config.yaml
horizontal_flip: true
norm: "groupnorm"
hidden_act: "relu"
merge_dims: true
Rows from block 3 of a small self-supervised image encoder, named by matrix and row number. Rows with one number belong to one channel. Each number is 500 + 25 x the weight over its row's rms, rounded and kept within 0 to 999. All counts start at 0. Numbers have three digits each.
After each channel's rows are labels from the 100 images, of 14848, where the channel reaches its highest value: "peak at" is the part of the image that holds the peak. Only what is clearly more common there than usual is listed. The data: made-up ball-and-stick molecule models. In brackets: how many of the 100.
# convs1: 3x3 conv (model.blocks.3.convs.1.weight, 56x56x3x3, standardized in use, each kernel summed), inputs 0-55
# convs2: expand pointwise conv (model.blocks.3.convs.2.weight, 224x56x1x1, standardized in use, transposed), outputs 0-74

convs1.35:471542500522482474498488469582470541485474531512469567484512476524495489514523497498510510554485531507494495482476522511517477507503492478479471485497496493461494485505
convs2.35:543504456465495494474498434468493500472442484497482518491500465453525501518474439488501438502479474499507494447501502499495490512447536427462484499486540502509510484461488496516499533505527486459499488483484459512488413492496
peak at: bottom centre (30)

convs1.2:470531512503461520519516517462532533470481474527503537491509489540474468490428501514523477529524490479494525526471486508480506479500507449526483463528505529520503483492
convs2.2:504461490479494526491520474534515529479513483543497468521464503500498505476491486509508481499497528489493501510502475447438486502509483576509492479458458483498540525498468502500492492441505516492500503479495551486461514467515
peak at: top centre (29)

convs1.34:515477519450500541506473560485468468504547547542514481532488520499529479525497525488524535489517504517502507478455497452491487481488510523476484510497468489502530506519
convs2.34:498500495486492487531490461500502500524494506523542476489496488492482455472515505499500504548517500431508499500467431409513512466493474490513468505499489504523442517516494505495499508497483502517540477485498498498499501475499
peak at: middle right (28); centre (26)

convs1.5:490514506476475444495521494495511501486500437466459488456497468537506495503516516530545509491528505500518502429465493505546515485482485500462500470517511495469503509510
convs2.5:480499453470566508508516505498491503498501496506480460426500518510485500500498499480514500477527509513514567519514490508539492501489556482495490482495510472530508497483496486526487507497497494491498491504483492503492496493503
peak at: bottom centre (41)

convs1.42:455492524500492500481492485505503548521508501487476504514492491472471447497418479518494466564503494515540501507496491447503493490512472470522497511537480484477508505485
convs2.42:502493529489496514499496467452503509516502500498492516488505493457488504489495507500490500478479507464482501510504501471519489493466500538501498488475495485480515478510493481495499472494415503502501534473510492454465513502487
peak at: top centre (32)

convs1.3:525515467525475472514516511545496514497486527508499518477525483506492504521436546480489536577471515490485469472489512494462522495519485483540506494509471531500485520521
convs2.3:507496463501474500548537489465481506504475552499486482463502473500496489489490504451431465506464506473503497498523480493474497444494503502501528513473501490526451475561507491477508495497486499484520515520460499523487441501496
peak at: bottom centre (42)

convs1.13:465533530487522510523523507449490530507537473485512472456488491513508512497518501525505505532522487528475489519472484477514537492463540501510523498552561456481491484488
convs2.13:486465480483500494502447527534519523412478502490500490526514515506500580498494500569506497497523503495481468504503488512523447510498497501479500495508430500498489517488497492560473432523489526483494508473503505472493492469500
peak at: centre (54); middle left (26)

convs1.19:514520503491498549491514492493505539459446485488480476524496466541523510541498503518458499489466504470495488481532515513523496495470504588518501529485525481507508514483
convs2.19:466482469476502492490490486502452501447537497503473512493512500513478502520454500494493472491487507509456498496509437518506425500479529500443482468506495516490520495460454525534444500558495497461514484497505497485473492492503
peak at: centre (29); top centre (28)

convs1.54:463457486464569505536468533470494518510447481491516485503512511496478535443481483498509525488517496540526495512476535490525492483499528534509511502513473526475509495489
convs2.54:500521506452515504451513484491516515517472470502480511500464502466451492498543515505528504495495499498511508498501534500493465456464507482501507482507462503521498546458486500535502510500481493510507502522526546484479505503479
peak at: middle left (26)

convs1.25:520528536541501500488513477494469458499533538499479536473515500488524469508504518479494498491470472473508537457489494513514513534489487492470504558488527438546506483502
convs2.25:494512502501500505501504503505495486492497519515518462532550495488483519491523496497476490498561510482502502508491499508510600500512487505479502516478512469503491486524504483500499530504507530537492508512567524502500518451510
peak at: centre (41)

convs1.18:478523498450512498520498495510467462480498474535513506526489523531537546501546495514527519448512523530533480530522484471503529482497529495459490470487481512445501497490
convs2.18:539493493463447501550504490504510487514473490514510557484503479499505489541489493486491512536461472493523495501532529510508511480469501493499500506514501521519497506517501480500503515495497502458499468542510503505519509543506
peak at: centre (64)

convs1.10:493514533477509491505505486482470484465490494513447494510497431507497482494502541508481547472510495496532500479477499492518555508480558531485550475538504492487489470519
convs2.10:526478512506514524481512500485521510504489498531532500514487487493537507502540503504507498549486507483511500501508563482495477558499504511495512499497490502570501488490500506577486501477573513505503509524496509497514492477514
peak at: centre (39)

convs1.0:480498524476479469473492570488476504504483496503455514440489505525500498503505474515470510482492484479510500422480511504503523551544488517527507486515499519503504484459
convs2.0:520486508490504489500494501507506503458475508497498498452517497494501487448517492506494541501530527499488433530512487485496501500476501477497509501518468570518522551524503522512480501464468482548497495475470484472504508524492
peak at: middle left (55)

convs1.7:469519507472492535505466467492456533526486503517498520495504548488540490484590552504489492528477475491514540522503485497507505493483489489519473490492528462511514500485
convs2.7:545510494428461498511479477499486501514503526506495478485500492505498463483478490453516527550515522513531512480499486494526545473494490511511568499461473491496444498544514505497498452499563517513501501501518498483558563539511
peak at: centre (79)

convs1.30:512523492521505472478512493505558507504494566498476534484543479493512475483481518448488512589481530507500494485462517522492508523498516532511514488497494482506498482475
convs2.30:497502527494495504486485506513497498508494486499515476489495507450537500530489506498504498540499515490506502484509496505593519494529531495524508503503506606485572477497507515448512502501483483500500538509480497500467493499503
peak at: top centre (49); centre (26)

convs1.22:500512477479509493533528481487459465488438491491475506502475474512516512468533531525479517475503500498542529500566523523520552470522525512523525496497482492474494515531
convs2.22:528463498455506521531515524480554512481572529538516550514497495498499486512516497500512528507434534499505508516502522475505490526501437510480520500471509499500497485513492495483512500484500509505502510538490502502499534507502
peak at: centre (54)

convs1.1:483538487502466463540505493461492530504476518505493530509503461514493496416519499495536456506543470502506518523484507510536513487524526475522525490518489502456509504474
convs2.1:532514502489530510500473497496526504531442476508522511517492491497511498500477518495495500499494518460547485515525498451512499453504500506522547528454455489558510494497509483477510456484479497495515509462509515490563501502492
peak at: centre (54)

convs1.23:500501499464532530485495479509491493515455514515503521505510536530520513481482500483481517508492492495508549514533491505545544497511562476562519534531489536458497520528
convs2.23:507471545486570504528461497507541505503496521508498489486505491529511489500500469505547505543505504502526456509536524451489501512496485477499517495476501500539500481510498507490495516483496510522492529508498518438495513526490
peak at: centre (43)

convs1.9:473532523496499533457520494518498535503549481537498508487536526504483454510431500505518498485533494506540544476493510490483514497492476476524541503534487473466504500530
convs2.9:530523525501510517471503497501542522508491487497500500500500519513471495486504485466489503518503509519546528480494508501513506504493486497504492525482494510542497509483533461481517497508443468503490502504529516491541496509499
peak at: top centre (27)

convs1.41:526522507509490464521498506539502535473470504533478521508492423508523510510489521506476481538507527492484494480515526527531512485524570483546529498510505531473518500508
convs2.41:523498509480503535508474515499504501477491567531478475472491493504502456470467472484493500503456494478522443497511500457511497499430491519503474479461465451543502487475508491488503540452501499504509518535473502484476499498502
peak at: centre (43)

convs1.38:504511506514458490484486522508492477521518498520490470501499511513485431487515483506467500484457505437545477445485523519522511526523472484498502529489522438524502506481
convs2.38:472452517500530499466446500485482521434521470471492499481553528512498472551506513502492486467519496511459526509603430486500492571490503545512496500502469493456543495480532509498466516498477485529477512479487500499495482503462
peak at: top left (38); top centre (35)

convs1.31:529495502525451480504483508484488473549524498508506465506521496509538522537548578515491528434497489505512485505500506498508508479486469534453498506521488483503505523489
convs2.31:490525495476498502479550407428502494503488486534500533452488496500494446458559507507499505507459508509492468490503500406519463499497500487484499503488501509466453515515504532538483501475497478513484489501513480506511496515534
peak at: centre (57)

convs1.39:532490485504545474489519538490524503489507542494490489481481472489492540561458477487496511500506513477478500449426508501496501485524537486537508475479519528520496492522
convs2.39:522509522509490531599474500508468473455506480459498508452515523503514508503494517526527517482492496501483492527597461495434500500499470499487527514510498479468509498488505507489494484475421476514497505542489532564496503505464
peak at: bottom centre (60)

convs1.29:498488480502506485522472460485493441528507502554527506528511495497500481536472485503507498488504484547493502499435510520523523475524490470518538487537511475554511513540
convs2.29:496499505541481477502483518479527477502505492501516462500496505465518502507535518500521510495512540514471468496509402526489457532501514538519495466504532556491504494471485512473442492526521501498507504505458510497489506517505
peak at: middle right (53)

convs1.33:550509499496491539515498507531460493511472504539512466502475539511536448526577529521522531487500494525518499496479520511516489524519487499501494527503493457515524528524
convs2.33:523533497494488510502540500493499502533488499527505532527500502501490512491497514496485510498569505476558523515458488477489502456491499464499495524514481503518508496486498503507505495497549508493526470506520512494520499498512
peak at: centre (46)

convs1.20:507498494500460557490490500485499497520522491457515522520523531498433438496466484489510467526504495544512500504460492505489478528504452520508508518487490458534509471504
convs2.20:498501521519498488507503501460529492470488523502477494494482492492499506511513521503490499493485502504502471499488492515489463508473509496479533468497503517495526496447510517475505438511510474519489521523489467450496491508445
peak at: middle right (36)

convs1.47:503497498511492517522510503483485480498490484506564485497514518488456492517455478494549519513558506544544514484457525490497494510502472555502518532484481446527497503512
convs2.47:499473512503507475507468494503501470500510506504522521504498516502496486506511550516492508494500491501541471495502505485543401529470535529498508493503376490508484511503498497492519501491492441508487546487477524484502498502486
peak at: middle right (45)

convs1.40:478514536499526478460482459509498520493509519495509553481495479499469445490472481503484481548472523485472507530472515487521543471496542458496524510520497529453510495502
convs2.40:535496489478499525533472517526512493511494514505533466484499509488504497469502508500491500548488476498556472494551506458478522500489503461489491516494494435523519543480500475477487519470480495513500522523490516499520503496504
peak at: centre (40)

convs1.44:463515513509534552520421514477494468503511502488519485528531550491540499500492499518505476494509511530470485481493539537514549515525504503476461481477523485518492502491
convs2.44:499515505494480460501475496502470457500480488436506470501502508495501484526467511488504514499509486498469467506563465549576536503492501457517498460488510525455522489507504534503500505497478486543479494463503496464504558509496
peak at: bottom centre (31)

convs1.8:501491530506500524507493429499498472483479515492503482528529490538491486486512457494501508468512506508517514517477479483521488456475494479494535494503560447484517540559
convs2.8:483479519498510510511482479500502493433494475511468494495457508490516494489485508504555519470527513511484490521496509505507476500491488479492499440511504522476504480472457544458474497547497518553497449454497489498504501469491
peak at: middle right (50); centre (34)

convs1.52:501522533537510531524490498505513500503521446469529470519473502498463516506420470515515496513503517511499491468496471447478476550516479502515509558499504500508505501492
convs2.52:502528511516542497503519544514535498509492528498532493537499506484505466503566517523510521470486495513501497498524491453443472505501503518505505447502501500453514536486464476488514538510503492468521519531497503482480496554510
peak at: top right (42); middle right (36)

convs1.12:493490552484493494515557481501498495524532493485516486468511528484535476472557509524457525515507467486541504484467485493497520483479514465498519485545530475502539534489
convs2.12:511507505492500525509486525486502519538471502491511501475509507450509542461506495479536499499522502492496519504520537545505504490499500502506476527480487486495467514509488482539499501554516532493507490511499527516529493492516
peak at: centre (59)

convs1.50:461472497468527471495502473517514524520527480510509458516467488509494518487427485506508513519495500508499486502470512455463460525468502522441485496503501470469536523524
convs2.50:499496500510556506500496514523505525508529502514495497445504500502491524529497507502536501528522506479498513488510499484571534457507504490500470513528503550489545484489540526549487519484511504496504540462508480528512504493507
peak at: middle right (52)